From a checkpoint of a small CTC audio transcriber.
Model: log mel input, norm layernorm, activation gelu.
Training: muon at rate 0.022, 24500 steps.
Data: trained on phrases spoken by 400 fixed synthetic voices, 80.3 epochs.
Rows from block 3, named by matrix and row number. Rows with one number belong to one neuron. Each number is 128 + 24 x the weight over the matrix's rms, rounded and kept within 0 to 255. All counts start at 0.
# fc1: MLP up (model.blocks.3.mlp.fc1.weight, 1536x512), inputs 456-511
# fc2: MLP down (model.blocks.3.mlp.fc2.weight, 512x1536, transposed), outputs 456-511
fc1.617 [171 133  88 115 134 193  92 100 140 120 132 127 136 116 150 143 118 131 112 171  99 122 149 112 146 162 135  95 128 126 130 136 132 109 127  97  79 127  79 119 133 142 150 127 107 155 127 123 136 154 146 109 135 131 112 134]
fc2.617 [132 104 127  85 130 103 128 164  94 146 142 141 135 109 165 131 178 136 148 125 192 137 151 160 117 117 113 106 129 181 136 155 140 117  95 106 104 122 118 127 116 134 135 143  98 120 104 163  89 104  93 136 157 128 138 118]
fc1.618 [103 126 137 148 108 122 141 148 132 116  93 129 157 107 152  92 130 120 144 140 140 132  85 157 146 141 145 136 117 157 125 105 119 113 163 112 122 146  87 146 114 119  96 120 105 137  74 166 107 112 148 161 152 122 153 160]
fc2.618 [113 157 125 119 106 115 178  85 103  95 104 175  64 128 144 140 123 148  77 108  92  96 135 156  89 145  91 148 138 167 148 108 100 137 117 111 119 132  80  97 115 145 147 138 106 113 166 113 166 126 132 154  51 159 151 134]
fc1.619 [120 107  93  85 120 140 109 115 141 114 131 119 165 134 151 131 112 121 117 152 119 152 131 151  82 147 155 100 150 127 152  82 131 136 134 155 102  81 138 140 133 102 104 108 196 156 122  99  89 156 129 109 134 111 119 137]
fc2.619 [123 149 127 116 111 113 113 112 146 109 136 129 139 156  73 113 110 150 168  95 134 168 178 122 173 158 100  96  96 128 156  95 115 119 123 127 121 117 129 120 157 126 129 126  90 156  77 110 105 138  88 180 152 163 170 161]
fc1.620 [153 159 105 113 126 114 108 123 114 155 117 113 145 123 138 127  98 105 138 149 122 144 118 132 118 135 148 151 102 124 138 121 121 130 150 128 118 114 115 122 133 127 144  97 169 115 125 129 106 120 139 133 141 101 115 113]
fc2.620 [135 133 112 111 149 111 118  96 162 128  98  87 148 131 104  92 167 110 111 141 126 128 100 158 119 126 114 133 142  74 122  97 143 125 155 150  89 158 137 134 109 114 179 116 140 114 139 136  87 112 152  87 152 126 138 122]
fc1.621 [124 135  95 143 112 121 114 168 151 154 139 162 117 148 145 114 138 109 120 137 144 142 116 128 117 109 102 119 132 132 125 117 139 137 127  99  92 141 124  97 134 116 116 127 127 140  98 159 145 107 133 155 156 129 159 143]
fc2.621 [162 138 106 144 160 147 116 132 126 128 140 139 103 129 117 162 131 100 101 144 146 123 143 128 127 119 139 112 164 123 101 138 118 118 117  99 132 152 140 150 103 136 132 122 120 109 172 140 140 169 127 129 121 114 134 159]
fc1.622 [125 130 138 158 132 117 100 133 125 186 115 121 135 174 121 124 145 110  77 139 131 145 140 140 122 126 123  78 150 141 128  81 103 140  87 154 130 149 134 127 142 114  92 155 144 154 122 131 116 180 165 131 155 119 115  71]
fc2.622 [124 114 127 116 123 128 150 107 151  99 106 144 112 129 123 117 147 118 149 163 122 141  81 134 137 159  92  95 144 144 136 127 132 149  80  82 129 118 124 126 147 153 141 123 140 147 159 126  88  95 149 124 170 116 116 135]
fc1.623 [141 100 198 127 145 127 138 128 131 133 151 144 139 167 135 148 152  87 134 139 101 131 105 127 165 119 146  95 105 108 125 102 129 158  94 171 101 135 129 171 140 105 107  90 178 129 137 142 126 145 127 142 160 160 117 116]
fc2.623 [102 138 155 121 121 124 156 135 190 129 147 114 144 150 117 189 110 104 159 116 119 146 163  85 159 105  81 148 155 104 138 161 124  89 134 145 114 148 150 146 179 137 123 145 126 121  87 168 114 136  82 152 145 105  77 110]
fc1.624 [142 131 113 134 153 109 113  99 139 136 176 132 122 128  89 113  99 124 147 162 109 166 122 132 137 107 113 176 105 179 132 111 149 136 103 148 107 119 138 132 100 143 145 136 146  83  87 132 114 154 140  83 132 141 137 132]
fc2.624 [109 109 126  98 137 109  90 154 106 139  98 147 103 123 130 158 108 159 168 136 117 141 148 111 107 171 113 127 127 124 132 140 156 130 120 157 127 119 135 130 131 136 137 130 145 166 148 134  93 116 128 123 137 145 127 151]
fc1.625 [156  96  99 121  80 105 118 170 103 123 124  95 103 133 149  77 123 167 189 155  78  96 155 145 117 141 123 114 105 104 125 127 155 147 148 119 134 134 129  98  91 135 132 144  61 135 155 116 112 110 145 132 138 160  74 111]
fc2.625 [ 96 137 128 140 158 132 123 141 110 120 108  86  91 143 161 105  93 137 166  80 141 157  98 111 130  91 145 150 165 158 123 124 146 104 120 133 104 141 149 112  95 143 153  73 159 178 124 124 120  97 106 111 114 143 124 129]
fc1.626 [165 119 134 150 124 111 128 104 120 135 141  91 153  96 139  97 120 101 137 137 103 108 124 132 168 112 173 168 116 150  78 132 134 148  99 122 166 164 139 103  99 108 160 116 121  98 101 146 123 139 118 115 139 119 171 126]
fc2.626 [121 120 131 175 132 104 129 138 134 147 163 116 141 120 111  96 119 157 134 144  85 137 125 171 150 131 163 127 145 128 123 101 137  97  61 128 135 120 129 153 159 145  86 120 117 100 155 120 131 165 136 150 148 113 110 121]
fc1.627 [122 133 141 157 150 144  88 108 137 111 141 133  97 122 142  96 114 152 127 145 180 115  71 141 124 112 154 146 149 116 157 121 180 132  90 125 161 100 132 109 109 110 124 109 160  86 106 156 129 117  84 140 118  71  68 102]
fc2.627 [145 164 110 130 135 133 142 168 148 100 146 124 110 154 154 142  57 116 114 131 133 119 115 122 114 207 157 124 140 147 110 131  55 116 118 126 123 142 155  93 198 125  85 112 125 111  71 104 134 107 148 158 143 123 142 134]
fc1.628 [122 128 163 103 126 123 152 120 135  95 116 131 146  87 171 137  96 109 105 123 126 143 130 128 115 137 101 119 119  93 163 149 137 110 103 135 159 103 126 155 129 107 103  77 117 140 103 139 146 150 122 129 130 157 133 112]
fc2.628 [150 114 123 156 119 131 102 122 145 176 137 131  97 140 151 106 112 119 101 109 147 135 174 156 129 120 182 109 120  89 155  96 146 180 100  64 142 104 125 149 131  93 155 100 162 122 117 143 136 123 160 115 146 104  97 129]
fc1.629 [120 158 154 145 196 156 160 109 122 102 137 116 161 113  83 126 118 164 140  88 132 111 125 109 130 168 138 129 170 121 135 152 128 131 100 117  94 142  93 144 136 150  87  78 156 120  83 137 120 142 153 135  97 121 138 157]
fc2.629 [117  57 120 143 125 112 122 100 132  88 100 191 113 137  88 156  96 115 119 123 134 152 114 138 180 119 116  82 129 133 115 141  68 129  54  65 135 148 130 125 124 100 149 137 165 152 132 120 124 136 155 128 118 113 130 140]
fc1.630 [102 147 134 121 162 141 119 117 114 125 135 137 171 106  87 133 144  88 105 140 164 101 120 128 168 132 200 141 123 146 110 142  97  70 111 128 157  94 109 127 161 163 105  71  56 132 133  75 155 134 156 109 163 145 130 108]
fc2.630 [107 161 137 129 131 113 136 149 127 111  83 164 143 124 123 111 114 132 146 154 161 139  87 141  84 118 112 169 115 133 125 140 111 149 137 115 119  80 119 101 102  94 111 116 118 117  76 163 115 132 166 136 139 143 154 129]
fc1.631 [ 64  97 155 163 100 114 143 104 106 154 158 138 196  93 129 126 139 154 116 158 114 144 113 126  69 120  90 115 134 113  77 126  99 132 141 165 159 138 132 103 132 148 139 143 134 164 128 120 140 132 145 109 139  77 144 131]
fc2.631 [112 105 107 133 135 168 115 120 133 154 143 113 106  89 115 150  97 166 152 125 151 140 146 148 147 148 145 133 117 134 125 115 114  94 146 146 141 119 149 113  96 145 151 124 162 194  86 133 104 140 126  92 128  71 106 185]
fc1.632 [124 159 130  61 161 116 145 172 157 172 123 129 122  72 111 134 173  90 164 166 130 155 156 149 136 121 120 159 103 175 132 170 158  99 110 135  93 201 192  98 166 122 111  82 136 121 183 145 111 111  86 161 162 166 131 150]
fc2.632 [156 110 129 110 113 184  83 133  93 160 105 170 142 158 139 189  99  89  95 108  69 159 198  99  84 182 120 208 122 105 123 212 113 124 143  91 140 160 168  93 134 152 157 103 113 141 180 111 161 162 102 130 124 166 132 110]
fc1.633 [126  89 139 133 132 125 113 171 115 131 118  97 154 106 135 103 137 107  96 148 141 109 151 130 172 136 180 145  88 142 124 104 132  74 104 128 156 117 119 149 153 127 111 164 146 129 139 125 167 109  97 121 169  90 130 106]
fc2.633 [115 105  85  76 118 176 101 152 145 133 148 100 115  85 101 149 103 142  89  89  81 112 163 129 139 138 103 134 129 156 180 125 164 110 150 114 124 139 134 107 135 130 134 131 122 161 105  90 129 123 126  72 164 178 170 145]
fc1.634 [118 151 124 130 140 145 147 127 134 154 120 137 143 135 149 141 134 109 124 142 140 143 146 134  93 135 109 155 141 104 117 127 145 137 137 109 135 117 160 138 119 115 129 125 114 131 100 173 117 123 140 103 105 158 133 157]
fc2.634 [114 140 104 134 113 121 113 137  98 135 148 127 100 154 143 145  99 143 148  91 127 135 144 138 106 102 110 168 127 116 128 151 114 123 113 118  97 131  96 130 144 106 138 148 107  68 168 153 100 135 134 157 143 108 133 122]
fc1.635 [102 138 125  65 158 143  92 153 100 147 137  58 119 143 116 123 114 126 158 140 152 138  99 142 148 142 146 165  87  97 159 162 137 165 176 117 136 154  72  93 132 184 124 102 153  94  82 104 133 164 148 130 124 116 141 165]
fc2.635 [120 179 112 123 116 116 145 171 121 142 128 128 119  96 136 153 117  83 121 110 132 143 116 165 102 121 131 122 142 133 110 143 195 148 122 145 146 161 108 113 115  94 109 154 116 119  97 159 104 113 163 141 176 154  93 144]
fc1.636 [148 102 164 119 146  94 128 116 106 114 128 131 107 137 150 116 147 115  99 120 156 115 138 130 104 130  85 133 130  85 134 126 101  89  96 125 117 128 114 125 147 135 101 108 163 117 183 157 100 134 118 148 109 125 121 113]
fc2.636 [130 127 173 126 107  93  86 133 122 134 113 120 103  72 156 140 113 152 104  87 152 108 182 122 134 175 137 170 160 145 121 102 139 120 140 106 148 141  89 124 116 182 122 128 117 145  95 132 111 153 147 154 154 140 123 130]
fc1.637 [118 133 134 125 184  97 101 133 151 121 108 149 107 134  85 134 146 126 136 125 160 131 126 128 101 150 140 118 107 166 123 125  94 139 122 171 100 164 161 110  91 135  82 132  70 134 104 109 138  93 123 155 107 166 126 143]
fc2.637 [ 98  87 117 131 122  97 109 118 138 104 113 106 121 150 139 128  94 131 147 171 150  95 132 123 163  98 172  99 132 145  97 117 115 141 140 148 136 148 135  94 124 126 124 131 128 118 151 132 130 114 110 138 123 124 175 145]
fc1.638 [141 157 143 141 143 164 138 151 120 100 134 176 114 157 135 135  84 155 138 143 156 141  97 114 139 159  97 169 136 129 117 113 122  88  87 132 150 115 108 115 118 178 106 103  92 112 184 124  93 177 119 120 119 116 138 145]
fc2.638 [133 136 107 111  96 171 159 115 143 118 102 100 123  88 162 107 122 124 111  85 171 130 105  81  93 137 151 143 138 134 114 124 100 148 108 112 116 114 113 153 154 137 135 122 142 148 129 140  85 113 128  77 123  99 137 106]
fc1.639 [134 148 116 156 141  68 136 134  89 190  99 100 116 117 171 102 138  88 154 140  95 160 127  75 118 114 122 111 131 136  70 142 172 120 133 107 145 137 151 133 145  82 123 101 141 116  71 147  71 165 137 110 142 114 121  88]
fc2.639 [187 106 167 139 137 138 156 116 149 136 100  81  93 134  97 160 163 192 117 167  92 151 133 176 115 136 141  65  87 113 116 116  98 136  90 133 161 128  79 113 132 175 145  95 139 159 194 150 157 113 125 134 120  81 110 117]
fc1.640 [107 150 164  92 119  97 165 128 162 103 114 128 146 161 143 104  79 132 125 127 146 128 180 113 135 175 127 118 110 138 128 110 136 130 163 118 127 160 131 111 134 114  98 116 144 135 113 105 118 108 113  75  71 178 139 134]
fc2.640 [118 100 164 120 115  97 146 136  73 105 130 134  97 134 146  83 155 123 148 159 121 133 131  98 158 138 127 118 135 103  82 111  87 135 107 130 130 130  97 158 150 160 132 108 148 123 123 134 118 151 123 129  89  86 129 145]
fc1.641 [106 202 101 146 119 143 174 104 161 166  97 126 128 123 101  89 106 127  99 143 117  57  99 129  90 131 148 117 150  95 153 117 125 185 137 121 135 116 109 148 177 124 132 153 138  93 153 138 109 143  94 147 133  99  85 138]
fc2.641 [105 107 129 140 140 178 113 132 147 136 155 124 130 124 144 119 172 157 152 100 139 105 130 131  97 134 102 167 159 124  94 148 143 118 136  95 144 150  63 116 115 136 124 117 119 131  87 153 136 123 112 116 124  77 115 155]
fc1.642 [ 92 122 162 144  46 104 135 145 107 119 160 131 124 120 100 157 127 129 135 139 109 102 152 130 151 149 118 138  83 138  77 123 136 137 122 107 111  89 118 105 138 131 138 128 111 122 116 149 120 123 135 107 122 121 113 143]
fc2.642 [121 108 131 135 136 121 136 102 146 130 142 147 115 154 102  99 132 155 123 129 106 127 136 133 107 164 124 176 135 164 147 126 107 143 113 105 156 162 115 101 129 118 129 114  79 116 138 146 142 131 126 128 144 136 121 130]
fc1.643 [138 162 103 134 124  71 149 129 119 155 145 106 152 118 124 119 139  88 114 141 123 145 126 121 157 131 170 124 129 156 133 156 144  95 144 114 106 146 166 118 101 153 114 111 123 127 129 135 111 110 137 112  97 106 116 125]
fc2.643 [ 97 122 119 140 202 107  89 135 142 133 126 120 129 123  99 148 117 136 138  75 167 121  88 129 160 121 104 137 126 147 100  92 117  98 149 139 151 107 131 136  95 127 132 149 132 146 145 130 169 156 125 155 111 128 132 161]
fc1.644 [150 116 127 115 115  77 118  96 143 153 142 143 130 103 114 149 136 139 173 113 150 147 147 128 158 132 129 123 104 135  89 113 132 139 139 117 133  99 104 145 134 102 101 126 123 109 158 130 155  98  58 153 120 143 106 123]
fc2.644 [ 98 122  93  97 144 117 119 130 144 153  81 120  93 148 118 125 129 156 122 109 138 107 116 112 110 106 145 147 109 151 105 121 131 136  94  99 100 102 106 149  94 119 140 111 157 179 140 125 167 130 116 142  83 103 125 135]
fc1.645 [121  89 200 161 125  82 124 118 116 135 124  94 113 167 158 117  76  59 152 165 129 126 108 123 135 123 140  85 108  92 125 143  91 119 137 106 117 115  94 148  84 122 137 125  77 133 144 120 148 118 166 130 144  79 122 105]
fc2.645 [169 169 123 143 135  63 128 124 114 106  84 156  98  97  82  96 174 118 148 107 107 109  79 134 132 128 130 142 159 111 133  91 158 134 126 106  95 159 158 114 135 163  98 107 135 156 134 150  91 148 130  86  94 132 113 114]
fc1.646 [103 141 145 137 145 130 156 177 124 162 113  93 146 115 114  95 185 119 101 142 108 140 145 168 153 143 106  95 118 140 113 147 127 105 182 105 144 148 139 117 114 118 120 113 149 142 135 142 101 123 101 137 160 132 160 171]
fc2.646 [105 131 136 130  87 107  83 145 139 184 108 161 187  97 145 136  87 152 141 174  99 116 135 122 126 118 155 140 108 107 153 138 149 137  88 123  93 148 119 124 105 113 134 122 149 149 106 128 143  73 127 123 125 111 156 159]
fc1.647 [152 155 173 101 149 117 159 159 135 121 113 139 106 149 121 118 139 143 168 161 170 152 183 120 128 114 146 104 162  95 101 108 166 117 174 159 118  73 123 125 165 141 153 104 112 117 156 143 112 173  79 136 128 109 113 130]
fc2.647 [158 128 110 124 147 136 144 133 130  89 148 109  85 151 117 141 154 159 146 153 138 100 135 120 152 157 166 160 140 174 154 129 155 143 131 168 136 132 106 113 128 153 131 136 136 148 144 137 113  88 131  71 158 123 139 125]
fc1.648 [123 141 163 104  99 103 131 113 115 114  90 153 133 103 116 106 162 132 142 144 139  81 115 139  96 119 140 104 135 131 131 138 141 138 138 141 143 132 128 157 106 141 128 100 163 131 164 141 122 107 132 133 186 120 126 122]
fc2.648 [142 121 108 126 124 155 106 157 109  84 155 108 152 149 120 164 155 154 144  97 133 117 116 121  60 121 102  88 104 151 101 101 112 146 152 141 141  96 139 110 132 153 148 122 114 125 111  99 123 109 150 113 154 147 143 105]
fc1.649 [140 111 125 174 138 153 123 104 121 125 119 106 106 108  91  86 138 110  92 147 144 147 123 127 123 126  91 142 167 156 133  94 126 146 141  49 154 136 129 120 150 120 134 111 156  97 132  98 134 104 167 133 147 113 120 130]
fc2.649 [130 110 131 119 156 142 114 104 144 113 101 142 139 127 146 172 108 120 138 147 135 141 143 114  99  98 120 120 107  69 116 148 117 140 130 100 107 135 120  99 143 138 132 165 158 139 104 162 153 126 134 136 133 155 113 127]
fc1.650 [ 86 146 127 147 146 137 112 121 149 126 152 122 164 108  97 120  99 104 113 135 125 132 130 114 105 133 131 122 141 142 116 184 113 109 163 139 156 127 103 155 118 142 160 137 156 136 166 159 129  75 128 104 112 104 108 131]
fc2.650 [137 117 105 144  94  91 163 157 143  98 147 127 194 148  85 134 149 121 142 164 109 135 135 151 168 100 122 148 150 102 125 122 129 130 147 101 131 153 153  97 106 131 139 125 122 116  85 174 143 133  98 115 117 110 108 189]
fc1.651 [118 129  97 111 150 165 104 105 114 124 115  88  88  91 108 157 115 123 133 115 113 128 106 104 118 147 139 123 146 112 112 154 128 147 115 131  93 114 116  85 126 152 107 116 136 157 127 130 160 126 179 106 134 132 111 149]
fc2.651 [ 86 149  99 133 129 104 130 119  97 128 131 138 114 113 116 155  94 147 129 163 141  99 111 133 173 103 113 122 141 126 167 116 129 120 149 156 128 169 112 103 122 103 127 101 115 205  85 134 103 137  97 133 104 157 101  95]
fc1.652 [104 130 135 147 143 132 146 106 111 110 187 121 153 156 115  98 136  52 154 110  94 144  58 167 105  59 122 137 132 155 122 121 138 140  85 116 102 145 138 123 126 163 113 119 108 123 118 140 147 132 148 154 155 150 117 146]
fc2.652 [102 121 152 153  99 140 129 116 105 125 117 117 117 152 143 128 151 140 116 142 137 122  93 132 152 152  96 144 139  84 138 149 128 153 157 106  98 141 111 119 185 120 195 113 130 107 141 117  58 133  94 120 123 134 149 110]
fc1.653 [127 117 161 142 168 157 129 103 116 138  81 121 123 130 145 162 147 143 155 107 116 158 120 133 102 126 126 124 109 134 154 110 145 138 100 113 141 115 149 140 137 116  81 141 131 131 169 110 116 119 139 129 116  95 131 159]
fc2.653 [140 124 117 123 119 116 162 148 134 131 130 110 132 140 118 122  97 127 160 140 133 141 131  91 111 139 146 115 129 123  85 156 141 129 116  85 120 113 126  98 127 154 189 146 145 138 101 125 141  96 144 142 120 177 129 124]
fc1.654 [ 89 139 107  85 130 111 170 106 145 149 119 162 104 153 117  92 152 144 144 150 159 110 128 147 118  95  92 114 141 128 129 114 135  93 146 153 102 107 109 144 102 142 116 133 155 135 193 143 128 115 128 142 115 142 111 127]
fc2.654 [105 117 126 136 124 130 128 108 116 106 133 141 151 133 107 134  85 121 172 121 125 141 122 119 153 145 120 172  89 126 142 119 187  95 137 126 161 130  96 132  92 114 162 161 126 177  84 169 135 115 138 121 141 108 111 130]
fc1.655 [140 102  91 162 123 146 180 168 140 135 146 131 158 132 124 135 134 118 115 149 135 150 117 101 165  65 198 124 156 129 132  72 136 146  98 182 137 115 143 117 155 114 116 122 106 157  97  95 100 117 139 171  88 136 137 152]
fc2.655 [115  79 147 135 155 143 147 159  69 120  84  60 101 156 109 152 115 123  58 135 161 165 143 119 108 130 118 118 114 139  85 118 125 133 137 109 166 116 160 138 128 128 114 130 128 136  67 154 104 127 134 126  95 142 112  91]
fc1.656 [115 105 125 134 152 110 142 170 163  85  89 128 145 157 101  76 143 118 112 142 146 170 155 123 119 166 143 158 170 140 120 144 118 141 154 126 141 128 147 126 116 124  91 138 145 111 117 104  90 114 123 148 138 122 126 136]
fc2.656 [ 82 136 133 161 150 129 100 124 104  99  72 131 129 107  93  99 117 148  94  71 139 160 142 130 149  79 120 101 102 103 119 163 120 125 156 118  97 188 110 120 142  89 115 162 117 145 122 134 111 106 149 106 163 127 187 147]
fc1.657 [109 148 145 116  91 169 127 115 106 141  87 109 124 179 141 133 106 101 171 138 124 134 135 143 127 139  83 114 156 116 164 100 105 142 167 145 116 141 123 118 123 165 116 133 132 132 124 167 112 133  99 152 122 117 131 130]
fc2.657 [167 152 101 131 127 166 138  54 115 155 136 168 145 107 158 121 146 104 126 127 145 112 165 115 160 146 142 122 154 106 129  84 134 116 158 100 105  89 121 114 136 140 164 123 142 124 102 122 115 160 140 116 128 128 146 167]
fc1.658 [109  49 100 122 141 118 110  98 126 122 122 158 181  97 155  76 130 113 131 113 129 144 174  98 129  96 131 138 107 146 112 169 111 129 137 147 191  91 106 132 105  97 151 144 169 143 122 100 127 110 141 140 102 138 141 100]
fc2.658 [195 100  82 142 105 109 153 130 118 135 121  99 132  72 125 116 123 105 152 150 115 104 172 138  72 105  80 154  95 143 161 136 103 145 173 111 128 124 113 128 150 109 132 100 161  97 174 150 119  90 140  93 148 147 130 129]
fc1.659 [106 121  98 165  94 101  74 143 134 141 137 133 105 113 140 147 171  86  98  93 130 111 142 101 127 148 129 158  92 169 113 133 184 104 130 144 123 105 183 148 101  88 108 112 101 154 125 163 140 104 113 115 137 128 117 180]
fc2.659 [153 163 149  91  92 198 150 112 121 139 135 117  88  85 128 102  83 148 101 116 146 146 155 121 115  84 179 146 103 125 127  71 125 158  97 140 131 109 143  99 127 102 143 102 138 140 143 113 140  91 155 138 122  79 108 195]
fc1.660 [135 138 152 129 105 138 113  97 101 130 151 116 126 108 125  73 114 131 127 158  98 117 148 166  88 149  94 125 143 141 112 143 109 131 116 159 143 117 120 104 132 117 166 125 147 167  91 128 138  92  98 134 128 148 137 132]
fc2.660 [105 123  92  92 114 137 128 147 125 112 133 101 149 128 102 163 142 122 105 139 182 130 165 145 153 136 108 179 138 137 124 147 144 122 145 178 132 116 125 114 147  89 131 114 115  97 130  86  95 114  78  96 126 144  98 152]
fc1.661 [140 132 157 127 162 158 118 115 110 136 151 159 168 112  90 136 102 128 107 132 123 132 124 128 110 135 161 147 151 158 176 142  79 154  87 134 133 104 141 141 122 163 111 138  68 150 120 107 127 145 153 111 161 128 164 170]
fc2.661 [133 122 144 103 181 154 103 115 153 121  85 108 108 131 148 108 182 138 175 131 185 133 139 135 135  98 123 127 101 111  99 121 124  95 115  81 166 147 134 134 170 111 178 147 132 122 145 121 143 156 157 119 134 126 120 110]
fc1.662 [157 123 113 116 123 131 139 113 145  97 121 184 127 175 107  98 141 119 127 179 164 106 168 120  45 139 132 133 124 159 108 124 135 165 175 148  85 142 133 114 168 142 145 216 122 116  99 128 126 112 130  94 132 125 102  78]
fc2.662 [124 126 149 123 140 142 124 132 105 123 108 137 137 129 119 108 150 121 122 137 150 143 150 150 141 127 130 130 154 129 113 118 127 141 152 123 128 133 124 115 159 107 159 128 125 127  31 138 125 136 137 159 127 102 147 127]
fc1.663 [141 115 130 135 147 118 138 147 142 111 143 124 131 156 155 120 127  91 111 144 116 133 148 131 151 136 156 171 118 125  96 180 134 108 124 132 133 116 103 133 170 107 113 114  87 158 151 122 134 129 164 139 162 136 144 140]
fc2.663 [159 122 148  92 133 132 133 134 132 123  97 168 143 112 127 126 143 169 130 153 151  96 102 166  95 115  97 137 162 106 137 101  98 131 137 160 163 100 123 145 129  91 151 152 138  83 109 156 155 125 132 124 147 100 110 128]
fc1.664 [168 138 110 153 157 117  86 112 154 122  98 108 111 165 114 104 141 146 122 146 120 136 177 148 125 120 123 160 111 165 135 162 105 100 114 113 159 124 105 120 150 139 168 123 148 154 133 117 108 152 120 151 110 156 155 136]
fc2.664 [128 130 109 130  95 132 146 111  94  82 108 119  97 133 126 153  97  92 174 142 108 114 156 116 160 141 181 134 132 178 105 126 146 146 156 110 149 150 144 111 139 183 118 117 135 137 130  91 131 124 106 139 173 103 160 150]
fc1.665 [147 144 141 150 132 120 162 150 118 116 117 159  86 119 106 123 138 147 178  89  86  91 130 190 131 123  93 107 134 134  99 131 108 126 147 105 154 139 101  89 154 123  76 105 134 173  99 137 124 145 157 146 142 104 105 118]
fc2.665 [107 168 126 109 104 134 119 105 114 126 101 125 132 109 111 152 124 119 130 107  91 117 163 134 131 123 188  94  80 134 133 132 118 125 137  88 146 145  57 146 133 109 177 144 112 123 163 118 154 117 125 148 129  95  97 138]
fc1.666 [108 131  98 107  96 154 110  95 110 123 121 146 125 141 124 105 137 140 124 131  84  99 162 152  87 124 134 109 130 126 104 170 127 100 129 143 145 139 118 121 126 142 121 132 118 131 157 120 203 104 179  91 106 113 113 145]
fc2.666 [227 119 115 167  96 145 155 106 140  81  88 122 122  92 151 157 147 129 115 146  75 136 103 128 124 132  91 104 129 136 106 118 122 115 136 104 174 143 117 108  97 147  99 119 117 146 125 145 138 139 153 187 111 121 152 140]
fc1.667 [105 148 110 145 123  68 162 139 154 160 133 103 129 154 135 146 135 127  89 154 102 121 129 186  95 139 143 144  80 140 136 106 155 149 137 126 142 135 145 106 101 141 158 128 107  20 119 119 112 113 106 126 164 141 103  98]
fc2.667 [154 112 134 133 116 121 127 141 115 147 116 147 120 141  90 125 102 135  76 138 131 125 124 144 139 122 162 126 153 184 141 153 180  89 113 131 142 126 129 118 167 146  90 128 159 176  95 136 145 126 104 151 132 118 124 140]
fc1.668 [124  76 132 137 127 124 152 136 141 119 146 123 111 118 147 141 129 100 140 130 105 152 140 128 149 135  83 129 114 134  97 121 123 121 121 131 138 142 116 107 154 122 106 138 125 119 139  79 143 159 146 138 117 151 126 116]
fc2.668 [126 131 114 157 115 149 173 110 136 165 153 134 132 160 132 147 117 132 135 122 152 154 141  74 133  99 137 134 102 137 161 107 122 102 140 114 169 116 123 110 135 124 149 135 138 132 107 134 145 132 138 129 129 116 123 158]
fc1.669 [111 110 104 109 166 102  91 126 129 115  96 103 150 188 140 125 124  96 124 153 165 143 104 105 150 108 143 128 174 150 145 114 147 142 114 146  62 156 109  86 125 129 164 153 104  95 104 149  90 131 124 114 151 118 147  56]
fc2.669 [117  89 118 124 110 144 170 121 123 148 143 124 124  91 124 108 138 137 133 136 150 140 143 120 119 102 131  88  69 129 139 138 136 114  98  70 107 114 127 124 110 116 103 137 167 110  96 156 113 141 143 159 134 168 130 158]
fc1.670 [178 141 135 133 147 142 143  94 111 165 120 154 133 109 129 121 107 135 146 140  85 114 131 153 151 153  93 126 150 156 164 149 120 146 105  90 170  95 145 100 104 162  79 143 114 171 159  91 134  92 140  81 137 159 118 133]
fc2.670 [127 108 171 102  99 131 149 144 127 158 139 128 116  97 132 124  91 138 125 120 102 143 141 139  97 122 181 156 134 148 137 164 119 106 144 106 118 103 113 114 101 130 149 144 113 157 146  92 174 122 127 132  88 134 119 104]
fc1.671 [103 135 122 123  86 116 155 167 132  61 107 122 133 130 145 141 139 108 151 144 100 123 114 131  95 141 139  83  99 143 126 141  84 132 109 130 113 130 104 157 132  65 167 122 121 124 153 186 104  97 105 138 128 128 125 155]
fc2.671 [ 92 106 150 111 135 132 142 144 135 123 146 139 103 151 167 139 126 139 118 152 121 119  88 143 129 122  97 173 168 127 145 146  86 127 122 135 132 136 170 110 162 142 144 129 116 121  99  91 128 145 172 133 123 161 107 103]
fc1.672 [131 104 152 100 136 128 142  91 142 118 172 121 157 160 104 117 117 170 128 124 112 109 122 147 120 146 150 111 125 116  84 134 145 138  62 134 143 124  82  98 106 122 111 126 143 110 173 129 128 110 103 129 122  70 113 142]
fc2.672 [121 127 123 135 111 122 119 131 152 153 143 125 120  90 129 170 104 114 115 104 100 140  79 145 114 111 151 139 104 111  89 131  93 124 113 178 137 113 138 144 125 128 131 142 195 160 114  72 173 164  71 155 132 125  73 118]
fc1.673 [ 79  93 175  98 133 124  89 150 128 138 128  74 119 109 141 121 150 146 122 156 100 127  94 183 143 146 124  52 135 101 116 187  80 113 171 115 133 136 132 158 103 133 164 134  99 164  81 135 136 108 119 148  88 111  97 137]
fc2.673 [106 135 113 136 172  38 143 167 155 113 131 154 128 134 109  97 125 127 144  97 140 132 108 125 106  98 151 124 166  81 126 170 157  95 133 157 112 122 163 147 108 123  71 124 127 128 119 165 130 165 127 145 164 114 110 139]
fc1.674 [106 100 128 142 130  94 124 128 136 116 158 116 142 133 119 144  86 129 148 109 113 150 134 108 122 143 129 130 134 167 131 138 102 160 119 148 113 102 147 101  93 117 132 121  60 116 122  99 114 121 123 149 160 138 136 144]
fc2.674 [145 124 174  94 179 131 103  94 160 157 160 135 162 140 127 142 180 120 120 117 142 111 141 117 141 165 177 113 108 116 172 136 150 126 130 122 137 131 171 123 122 134 135 139 116 142 136 144 157 152 109 160 142 112 114 126]
fc1.675 [ 90  98  89  54  82 155 142 131 186 152 150  88 109  88 115 146 172  84  87 205 119 156 151 155  67 146 176 138 173 188 176  85 108 101 127 202  96  77 165 117 170  76 134  97 197 164 154 163 104 147 126 117 131 161  92 118]
fc2.675 [149 109 140 110 100 122 142 145 159 101 100 129 110 157  99 108  96 112 149  76 154  97 156 107 103 125 122 136 133 133 187 101 126 106  83 121 128  56  67 112  81 114  98 142  61 131 124 195 104 132 103 157 118 120 123 114]